Weights of a small image classifier.
Model: 14.6M parameters, widths [192, 384, 768, 1536].
Training: muon at rate 0.033, 10200 steps, held-out accuracy 100%.
Data: trained on made-up road signs on poles, 245000 training examples, 2.7 epochs.
Rows from block 4, named by matrix and row number. Each number is 500 + 25 x the weight over its row's rms, rounded and kept within 0 to 999. All counts start at 0. Numbers have three digits each.
# convs0: reduce pointwise conv (model.blocks.4.convs.0.weight, 96x192x1x1), inputs 0-95
convs0.0:505514487514489488498488496501442484478534485519522508450524466496476499501494468555447507478506514503531520461515484541513521537518474466504468510482522492534499521481463498440522516495525486479484507492482486506498504518492497528510466519475478508530487510501478502532512520525493478493
convs0.1:559487446538500483488470481492471497542513482487532495515529473514488506475483528505508495499499493539447482468479484532474475519486504481470502494510485515508478486482522490487473501486467497477503537489506480529512459509509481482460512489498522521452513529527504507495489495539511500491
convs0.2:514515513507489483505499520514518511571497512533509429507523516492473470510494494520534463488478517477524518521480503487483496437483510522503482474504520479505491505547471492463488546474523497471511496485444548523465538499436559493470467488469461474524488544473507472514493487474505522493
convs0.3:524565494532461542508470503497482538480433515518493483501513482473487459546479523512492473505486486528545504496457498436453514526513488511514496499512484466477507517484508480441527491492518483482535510483509512482485495495529478532531528509512466464461459513490535524504496514489474504463
convs0.4:498518479521523489510440508508423478525482491552566522528541495508457473502505488494520518494466477544528443495483475524482490522502520480512460487516522495525489478536500432489509476465494513530524527471470524521526524508499502562483448481502484487474512508547463486485510510494529482509
convs0.5:517488504507545487518500455445483477478467508496467492476515501469495444516465499524483466528482488502521521517493496538476488510521492475505508445471466510528508519460531451474501489491486471529522479499549526437519579502522473512480493529517519499491509464523461491486464493509490509487
convs0.6:506496493489536491489425504483495480506501464512489452496489468535484501502492475475496495484463478490517444543512476498490503499497494522495530542440443519522453522481470519487456493490451528527487490496528490507528521520544509478535516479515499401521508540505519499481519491477474510512
convs0.7:461483552446502510519543453502512489484472501531506525511521517473512532507494494530498507526480481461473504477501529477519498477494475480459500456467495484447499481483519481531488481502483513533491473481484503555448500483474518472505510510491543465493495478472498475494486497481487495491
convs0.8:478510506523522458508539521477486542514488543499475449497470534493485535487507540491503479456501476511532539521509476521489542536474484522471476518448464511503491509554516477497514540516534486513497493504560522526498524463555485504502505503481508475477507462490453509517494479524484470487
convs0.9:479450509550494500485555489529470455535506434456506484512500502481542484519479505457509462517456516569533503523493477515452517528492530498518495477511505504496495524456490479525474544497478518524524509498452515489462542492464480493484485485502532508568477468509485527499490491483517492475
convs0.10:518458477518475487503508527483497461501520564522452471504466499540548448506553505497503486527509450521498523482523534554458501486534499505479473482525506511535502507502474465501500505505497489519525483514470531480488509486505496534481456522541467512498497500539542493486493502513510499460
convs0.11:489479514526469519492507494505514477477504478533489493526523512513480463498495443499496481559525502489473517566504515512474531488480513518495438486474526495488466504528508493478507529474465522493543526511515472470530465495528494454474498514491519482501558488506492482510487485490464496530
convs0.12:513471487487462491510522516495560527470531522520555517526497513497509469513517510517525531474511478510497514481507486545500554520507504502501506517511487537566495472497494475492541466508566501483486522539509512520455516543490500535509524508512485502516543498513496541550510504519484483523
convs0.13:439527507467505495513505517491542495517541507475483482506465476530529507496477510511490454543465531516476509514429490544535432536479528552526524516520493480481502450443506509532500509485531495527513484510513518489515510528460514515501483477540453480516475509502500515529495496462506490481
convs0.14:496507495521463488493457492545462503568491516518423451511502517504533494446515482543489484483477502451487494499451463493508546503481496471543503509521513527501463488527507490476473503477499487524480477531540445524532518491509522530506484474516491490468521539509509476505485489470518514479
convs0.15:483454520496465509495523480481469495470455521499511528483486445496510538488453470500514507482505490531497521506546488513503518508475492478499481521462474522506488485513524504540493544506483494518507478514532503413440500534516510589480490466481454510508481467527545491504498504531512492510
convs0.16:491515518506515512500497508521491525450514430505505465517560468491486503488509503465530477502509524534460524486494505460506477523497493496492513517465471486454485520509502476436533528515498507492525483490513476509491551506481507469487511523481511467465467500441476505517506497488504477478
convs0.17:502489490528487494528451545532483522462508481481478501482488491499451487495486527475487494539495520501491466524528504506464516508458485531527442515537488490518459548525507538476518458463505539546512501554525552497497486519517497509517530489501483482500458529534521489486517472500471488466
convs0.18:545509498539532497521578499507492498512500506497468505477510513484485448507455500483497459531490477443543526536491519528537521533504499465480489499505505477538505479500496536539529526476522482498469535517512537542489512514506505522499487496489474490553486486459465499471508485534561505478
convs0.19:499453536516483513477495505469480517561481531545467523520519497464495463489474505510517478465509510465524523526524490485522465496486502490442506550465486497513477509526514505503505477480498493505444532521471490529527507530539527503504462491490474460516483513493487489488501521513556485484
convs0.20:517494495516459524506470486524543520540473507473473544476495477541483519513521494501477483507522468503559500446499497465510500489498492506512470476530490488463479478544489517492499540486504447485456497563565522499491486491510514506528561465518532484494501513522510488477527493497509534498
convs0.21:494539470491449498455504475485466507478508541516508514533495494516521486481483504527470516506530487501505519484462503526483503477519487428470530504495521480543484451519501485502461495489501483497466495472453482477495527506462535493504500484471507490525496499521484514491505473505529506522
convs0.22:499498498520521498500502490503432526467576528493477520493461504492452485498506480509505509525510489469524504508503537495457535521464525462518527480514485504445487529488499526446468525487492489504500485511477524483518445486554498531507467527483536505485485525501451515524512495506497507487
convs0.23:487528482526480492474455484468515456465518567509453499432508493467506513501482486529499521464500547512506529479476494491526467478519526522513546476494515533506489534476500482525496515491519482493532494500505503495482476487507482491502490507528523495486496509469505496468496481478494498484
convs0.24:467539518485506515529484454467511485490529501478530467485553525497482529510462540521503516499478491528502506499554470539509491536498501491505481507509532517515530506444495508492468521533473530506467476466486539477495511512510541540499529478529545535480543527493500456515502514452472494452
convs0.25:495506510475479505460503524539501497540497511478467480523502496489532503517531477506462501558524517512474487480543510464518499495440483493495507515510476481473489490501472556509500522500473457562474491514479524504504485470524546495523485522518541516545478473501528517517508505495522516513
convs0.26:492482517494488481510507526508489513477486428478517522513490483541500479483538466478494443515459476458465503495552509541516468479516509522506483499487520523454479485485465492453490488508541483470525531471552497518521478477475490481522506504516512515512507523469505517459510493504489512492
convs0.27:479501495489495491490565461513498491500501480515483509499544563530532558501464513506531524521456514554461496456518508512512512507516495490505498487509496526551463496509524499529506482540476480504461485505495488491482527472463528474489495484509505520508513500526520509470500470535553436452
convs0.28:508507490513535536495533522467528535535501462453525516465493534551543522462504496520497513490454545474486521549512507507491482526491477513517497497490497524497514548459571489518491517513537481524485495519493475545538490477504491475474482497481465532470524505502504476505462474503525486472
convs0.29:514540491503482501529491509512467479499502490493421512474499473503485481511528452442499475543490527505458518516486512480530472489515504544499477500500515541437477497483474505513506536476435475482497503478527474495546481478498489502523487511538505492462497539455510460518529548458465490479
convs0.30:513472495515550524503517588493497501532456540537550533534520521468498493518503557525519469450544533509515513543490511507489483518467498454484498472488467527489516501546538535486547526529491489493455499475491517524513506463473513526474518511496477483530495511486498501522493494515582468482
convs0.31:491495508504522509512505548530497493466501531520481505519486494511480500508476562531530463543503503498459490557445483538492461505495484529502462523467499531483503532518474518490506509493525472528500469533468526473516470457485472452473505524469482505467495487489509525477501533522532484507
convs0.32:518465553524484511522510480488500476518542463490492510494515532497502492514477496488514436492452508461524509512483505467467502498520512454496533468483507487466494494477491536541519532529465463489479513535480503501503496449502513470506564503521469482528514465497535479503497473527563495502
convs0.33:518494507490486528499433499525512468520531492511501521460504501504466515542508481484518508538453520504490486476499483519468487508518503552502524532525521496523514517470458470489535447514471485502471535506519543511468476530508525480473533512501510483526509493454525494525476476492494474509
convs0.34:500462522466493485488527509500497462526435570525472519486507515483509478485480439477487526483492510455514536462481485463522527491510516505516476520498548522489511498492476466482514541514531418491494464491476490541496471492534491492496461533496501493474470477460489476530526501525514551467
convs0.35:506487511511469484485526466467505513448513534474470487444501467489491498548478437475512495529492516500462520444463517501530476465527512520485511473515504498467531545498482481521515490459486446465462475459481498474502479474512484484489521517540469461520520516508488525485496507518466501478
convs0.36:521484493479462485466501484475502475502524505480466472508493488468501521525478474476510478562538498483499490585552463481500464451470514480504547514520478505513498477512473520501507499505463497535513491492460498530473473534489517470499491506512437515531464531483511480503516486516524481523
convs0.37:519504481521496504501456466520484504512497473503509514530473446564514509456557518501461506480474461477485491501517531537445456478510490487525490536498495499457481540487502494480478503491448487460520451498534530499522469538511448482516516533466494447539477526501489484493533543490472486497
convs0.38:530475500495501504508525524508441465504523509501446527479487518474453496497481502518476463518498487469523513474509512520473537495456484526514512512469513498499518475476499512490506486505492487539507477499492429472487514477490496486500492505483530497473508509521437465465489489499442540507
convs0.39:479502521516484479505496521516493513501507515502514506513502520518527492459527505514527474502464487497466506504521508481496489501504482566490555503458520539451535506507487507457476495522525499479505491506567496502490541482506484530496527456490486517514490473501493499497502500495509429478
convs0.40:483501490496509475480517465487530462524501487442486485556518489502576489480517508536519513509481487551498504476435523487470479500505504557481497496513502466517519499478499536491550487466481509497487485470508545513524521481508536490481521469471481482526469442493479524523480497490557475443
convs0.41:513507518521529507511506439493552529472556536507508556493478530504503507515524484423522490536499483475519543495484501504528488507509493528518546497494520495526503478453508504507496490502541504466462513499535537449521461493510459519475487529513515539507513529488485480517500510532506459498
convs0.42:521486536500507506483459481502527486515509512542443505498505471481493483475482451479486506487486504480506469517500512536542523482467500490514493525468527439496447472493499493513482513497409507469493473484485466494526522518479468466517516498516508464491500540472488488456520534472465506518
convs0.43:496502503496478510517538515509468492475458563487514482521451521442525514515478542434508485476511471508471556500542510496540488526446491506483439491498447525494512508503533500500504477500510482472523540471530485449473472459492503548494498486504478542515518487508513517527495471499507507489
convs0.44:515501527504479518530459513471549478480487512462484485485487493511489520500485489498515495552513489555474493552466511552504496505487517512508501498497520485472505498499471451490471464491503469481523506493519511519527513487525447514469468484489496506461509498471541501519514506492460532515
convs0.45:519521469547578501508444514531548485481436514491459505481495486479511492458485487489489493496482485515513510543516501546493508476498482516504477523536488503485522479506517530495511533475543515512500488524495542456537522455504435476506462507512490463482453540467525503507534514475477504476
convs0.46:487499504527511507471517477499509550467503493525498461451523469497443538526492460472510512523472518505497499468516489508516480504484460524534456526481482487496502512526510534496536499523526475514478502484455446482453519491492501487529506547501498469539510485469475510500502506487477476521
convs0.47:515521518511500467489471494505531468487455497469519494526511500495521493490515480454541457466456503474486485425531452487526496474533479526471513532448460548484492517479494479463514508522508541487525496493485490477518502527512523518477501496485501470519458512520503493493514495504508479442
convs0.48:509471499483486500494507513455470490506571432539511494477508533454448448477478486473496489536502507484514498493514536467481503544484525526484524526467507524523483507531512499467526470500452537483525481486448476488490566493480512481498540469555559513478564518521499528526490492486532505514
convs0.49:555496507535524466508543529490508523516527511472479533478517551452480447484448496513523475492510547483514490523523504494481543507506513499495528529481500496465514522484498458513530486473506481494487512481536551504519500503484500500488473514505523538481533524475515472510527469504501503509
convs0.50:493474481511503491489452467502551521464536503492504510475507489574518472488482509513530480495445470488498469533465470531507495541511486522505528523475511471512523494499496489533537492484532488492521449484492443478510517542504532471484446510485489498494455510483454521516496510474494454499
convs0.51:521496526511539498530529507489488492500514495477510518505480518509457501495509486489535472451458524531508490513500467475527512502473469529527554487457488525479470504508526493491508497458516506462519545462556510520487546479480516519485515548500519479510466515498502507543518498501487507465
convs0.52:547522500525462499519489498511499470446477495491553524510497515528478506515509572494472487499463475485446502523494526536507503562493510510508476488504529514504533498445476510510504489501464524472463545496526511509521508480501479512530510519482503512475470465497476498452484507476476502487
convs0.53:560500484497467505488518503454416517524491507508477466497497496527505503468462463496477458534469512525451520533461475498503480504457492541456448520505495501475476477484448503512524509482485492511495512483495506496511537465520526506495515480467519500536505539494512481499535510469502473485
convs0.54:516501469515516484513533470549552464490546475517491486496482497522475488480516490492511458524460533419480474490501483574526491487500490504475500474498479563548487489474507496470532515482525499490429491524489513508526500483496501482492496505501518481463527528503529508513499481524530503482
convs0.55:501509489533526513512457520478437508485535554499490495523455507511538500520468483499499485510461454481497487485476479512511500521474509522515521495488448508472482457483503508460481522530480512510502519498459517508507475534494514494523484486476561487515492485476551521462485490522490486443
convs0.56:533472517494460497497531481503478484516507469459515490506496498456497496507554535513495467522533440475495510498503493474466500509528537479463464484508547477470527491489483488533567482507504511502502479501531541449479503507503541528439456493494518602499485455508530476486495496531479498482
convs0.57:501509461496455493530480494490501490476487527524477496507467520485505478523484446496470521504525502499480503573489513493500493533492504529464456516535474522478491497539471507463528531498517467507520495493520479511525463451503463504502494491481530445504507496501500505497529502492510511544
convs0.58:500481507509529527492524532490436485546488488486534491497498544490449484523483494531523473488491525472461467478471472491497517495534516495514514484483501532487465525500469453495492491458525494498475547463508504464529422453534481470466492480455550485484510513500492471480501480469473528493
convs0.59:554477469500494523493485536502492499488486459510464540521543494503516496507460469570505493465485497503504485481517466533492524508437487497493477478522477516483473481479484517545506513472474514521490460451485483510477561469462486537493480492497455478509505499495528514480511504521550491479
convs0.60:502498503490481529466449475491459492502463499495477498504481508519515467467490468490527504491505500488558424469509487451483547494494494471496470551481497475513463492519476485499518479492456438498512526490516510523520472458486523520494500514489511452521487535511492505468476510488502506482
convs0.61:500495483478540481530474501490496505442501526479506545476493478534507494491529415492491482469481499476507488508467501459456480480480515452478496484546499529501525424514517492518481506509523518497483485473459478506495468490488472506499479510478519537485507521496511520477475498498501498490
convs0.62:520491532509513512516513520527566503498519530503491512481478518512499509531526526490516534495542523507479519531499499483523537528521482508528505487531467492543554542509536528511551528519526502502515516532523543486500494489526478483519511498484523520513517487479515523556492479508526501500
convs0.63:492491495497494498497522493518402532471480500495547502495516515497501506470501489524503439492462450469457488472522474510518510479485504475486533527489497505481458523458487512488488511537504504489493513490486451481501483495497535491506505501447498471492493464518476506456516464472523507473
convs0.64:483521500503513467545518495485505471463464504474521500475473538469506530480471511529479536518509507489519501453483472444481521538425504499487483491512473521483498456490475524543507533524449460509485490465490486529507494502519501546496531490510520510499503507505514463487515505522522496475
convs0.65:478471514486497511520495481542596497482460472446534472533485522517533540466528545540498456464493460472481474463498485472504490486485506521509533495491503471507516498513487504493493463445533511505481480491525501532468491495489476451469500478505513502498495472521460465504505491504521508536
convs0.66:530495514477479495482533512471498561489510511477483479487505497520471510516450449492509467515495465475516516548512499520516547504552492519497504553497475530527468500511489453486513535476526489500470503508533484462497465512500539518503509499482510454530509481527474537469522493449508475495
convs0.67:551501504486512535522521496467460498499525511485489517476512484507470511528527432491498439484482474444506483486517509473466453491541483517483504494469519550480498494499476483518494473451461489494466511480460520524530570499496495486526494514488483526481491493515531515444508484459482495509
convs0.68:499507513499489484512546490512499501534482505489468503505481530535506520545512508487457513511513497506499515512509521527512478503474514503500487441505503476527500457509450502507492543535516497515489525459456514529525494486563489511492543483494485543503520490482498502503463502552540522514
convs0.69:426504524489553454507529494506525524499532523517482503499537493517552546468531491526508551494507480554490504534450484537554507491491488518547525488502526466533517497507480474525526518491535524484502462502521452484512498511454516518505502491495518449488540485495473514543503535513470489509
convs0.70:513513510486553493499452506502527464536485487574479509442480510475524519495477469545527513497492524551524495475485487515453507487500497498481489480514481511510493487466531456529504536531502486519516451523506498490479475492530535537472483483549525476469530484540544483465519506491503516484
convs0.71:491504522512510501508508478471486491542476503484531483564520542506531468485515513560482476517476547440484524474457561502471477492491491458500504478464507480474511447553516490516476508495500475490544464463480559566499480489453521475491502461487504513498512534560493498500503492482544453488
convs0.72:451536505505516504496477504506543475541503520556473507468455484482465490454504506492479506449496489478542492467528535453505502494512492509495512531457470498478496511517424504504527500482489532490527474489481487550495450491474482486464504533509511479489534532499523480519507498491459483494
convs0.73:502491495515494507459489528506529517524495487463483444484479518502497450509485448463510522461520507486524492504501534457512493551567492503517487536528476535454483496539542538539478551510487501490533555525517485557488487496543519473521504484515487504522566490477511479498525506445498532472
convs0.74:441470511453513520467483485498488515526507515493529502493501496527528504484518475508482496495500490505510487507469498515499454535470476493458510480503457506459509488522511486485452487534439418523518461514514544477509494489531499474474463532498536550449516465518522487492486474492513526519
convs0.75:521496500526482490488491504499420544466507537474504478504459522493450467507483500446507488463513511479514436532511522536503525476527523495491473503483473553459436507530466501469479497468516525498512507493488476501530480493510475512474465527502516464494502518487502489536502511459469469509
convs0.76:498477495535501491489502501501517528492482486498488515522523468488517482526495482475509518464479504525521498470476484536534498480506491465499463485535511503482502501487455487539499503512465520488491485470537464509494461485454460518506513508476475472519518484446505486459506518443502558493
convs0.77:517482518535552491513510503490475524543498459440500536496513496515502486495493490485503461528487516486506554521465510470514472529451506500520496473487481521489494507523527496486501468471468490441463510461520534529502527494449520488492526518506496511524513505515498488503490506517497482485
convs0.78:537499496493499482510483551520406477454474524516478490508514501524499473486504574539494508505479535509503479529502467510506513524518522465491499519513501536525504489513492486473519486516481494504514508488544542497491492509510527511478477533441446471445473514531503524450477526497516476484
convs0.79:507484498538519457504540551514544471548543506494491482538538517517524533482533536549478538485525497480489484484484466525502502535485501509513529462544505493522518464477488521513470509509511499540538466478496482497486467516482525521512502498513526534481518516497499520492526545489535475494
convs0.80:554471495526505499518535496458480505511512508510513480463522532448482515462471526512496506450466498527523485481564517506508477481502501470472515535488531531532475498483451482518494505484496510503515519506510504468459485566540494510495504467430509499530510490479502512448489483447515478494
convs0.81:484476496468534475499501468470443502494494487486510533455550491471480484512513469482528477468472479490500489459508479529460497513506495493520499522491534504466487498493464557533506503472458539546505488461509505484489470523477473509469479489511473466553471513530530509475472503464524497509
convs0.82:500503467510479497500494497452503497514563509516497466482538458518518495509494458533522466472503522528492501526473507519472513526496494506504485499505486495464487504534464496492486535522551520485446468481504536485495540508506444547528500520532433512499463544459507503513517453467516482486
convs0.83:484529496524497519490486505521557460534465503501515527520504525487503502463535486584527546521513523454579491499502474465440469511502520537521493490491499541490505476504509467506510531497529473509534502547473493530499464517455536497487515476504527506476528499477513501491518513470490491547
convs0.84:514506524486506479535492457469455508500459529513495464554456512493514496494491494428477507480527528526478520472561500439478531484483511487477466535489477500473512505509500493473467480501518460490498531467475497492489478467523512512488522498455491478524535542516501511541519484506510519483
convs0.85:506479517487512529497464514572540523475508476485467468529510504486528454524486477479485499514500531476496477484528496482501510450502485514460498485502498469536510437477507509481468494484515501502540529469476547522540507487481510484487518500495488499479523474454511508490517499475512488522
convs0.86:440512492500567494488561520466495464511488550500506520480495497478479491507497470486479514475531515501522482505521505463509507486524499480469483510489528502487481515495479505451517479461516485514504497499465534468513475512563481500511514495489569514477527465508496500489482512503487485464
convs0.87:479488501492482500473430505509443487528528493526447495511482486514470487421504471511538483523494496500536494520498513517523526521481512502518499508506506522535517524512522458508514510497476477502479480503549517511494502500494505501461488502532449465503535518532475500441485507505531489474
convs0.88:524484499483495471505531580468499492494472495499518488471532529474509497457521514564466518513541505531479495504494495460525479537473499482495521514489527462502492459499482493520496499526529522471494513465510445519497462488515552519510485478456522469489482531518502483568575506519496504532
convs0.89:479503509519496485487549490487495521503483538487531558502471516484483463535491486494518467467492491457495525479495455482492495509539497513465509507487462493465518481491511473431498531497527519460551557472555472508508465475510489492507500517503507506499538525481472521512533489472484506462
convs0.90:481499518505459520487491512508485474496482504490524452496512476468450542513506497528499503487490503496538469444524446516524498475488490520507490534503478477477477502465459474489471509505522498525479520483540519520497493477507501457503545492536467469490505480506480502506510512497484495522
convs0.91:517514500525516500479526514506488508527514457488489551469509527479476522528494524524502455501477522455476467464452480511515481495531485475534514513491464518528486501490432467447515492505493518507522545507539473497537498530495494463504503511491540436482518524484484506478514467505468490506
convs0.92:502466496488459522502459472551513503514493550499515475491516481518522529519534529505502522491474476530524487528541463534495501483484487541504509526532532488474467467496501453509473523523502508533528476507544551494475507507476501471512483506507486531480456506477505473471534517472464476479
convs0.93:526489449558496477493557514506463521515523480535467466503491506488460487524460507500479519541553520503538508514504515515539533512503491494520500502507506523490489521539513458502530512483499526473509514503499496515561470491514495524514488527480474508461485548493506491522504505437446513492
convs0.94:467466508473477482521502463472559490516474460512488516485532505484532510466506470478493498538464508490544499475474483482507522516475519510505443488518520507518500496512529519482539495492547476466507501509476493473532503508482538505490472501518505478492553526506496498493502502515534514480
convs0.95:501483523485516503477523439477415480515497473523487485480537522519469511477462460523494487549482499485535491509457541490479500507482503481496474486495506485491504442524493513513500512478495509517464510469462514472483517489524516520450467520487471503489490479526482479467468528504514495503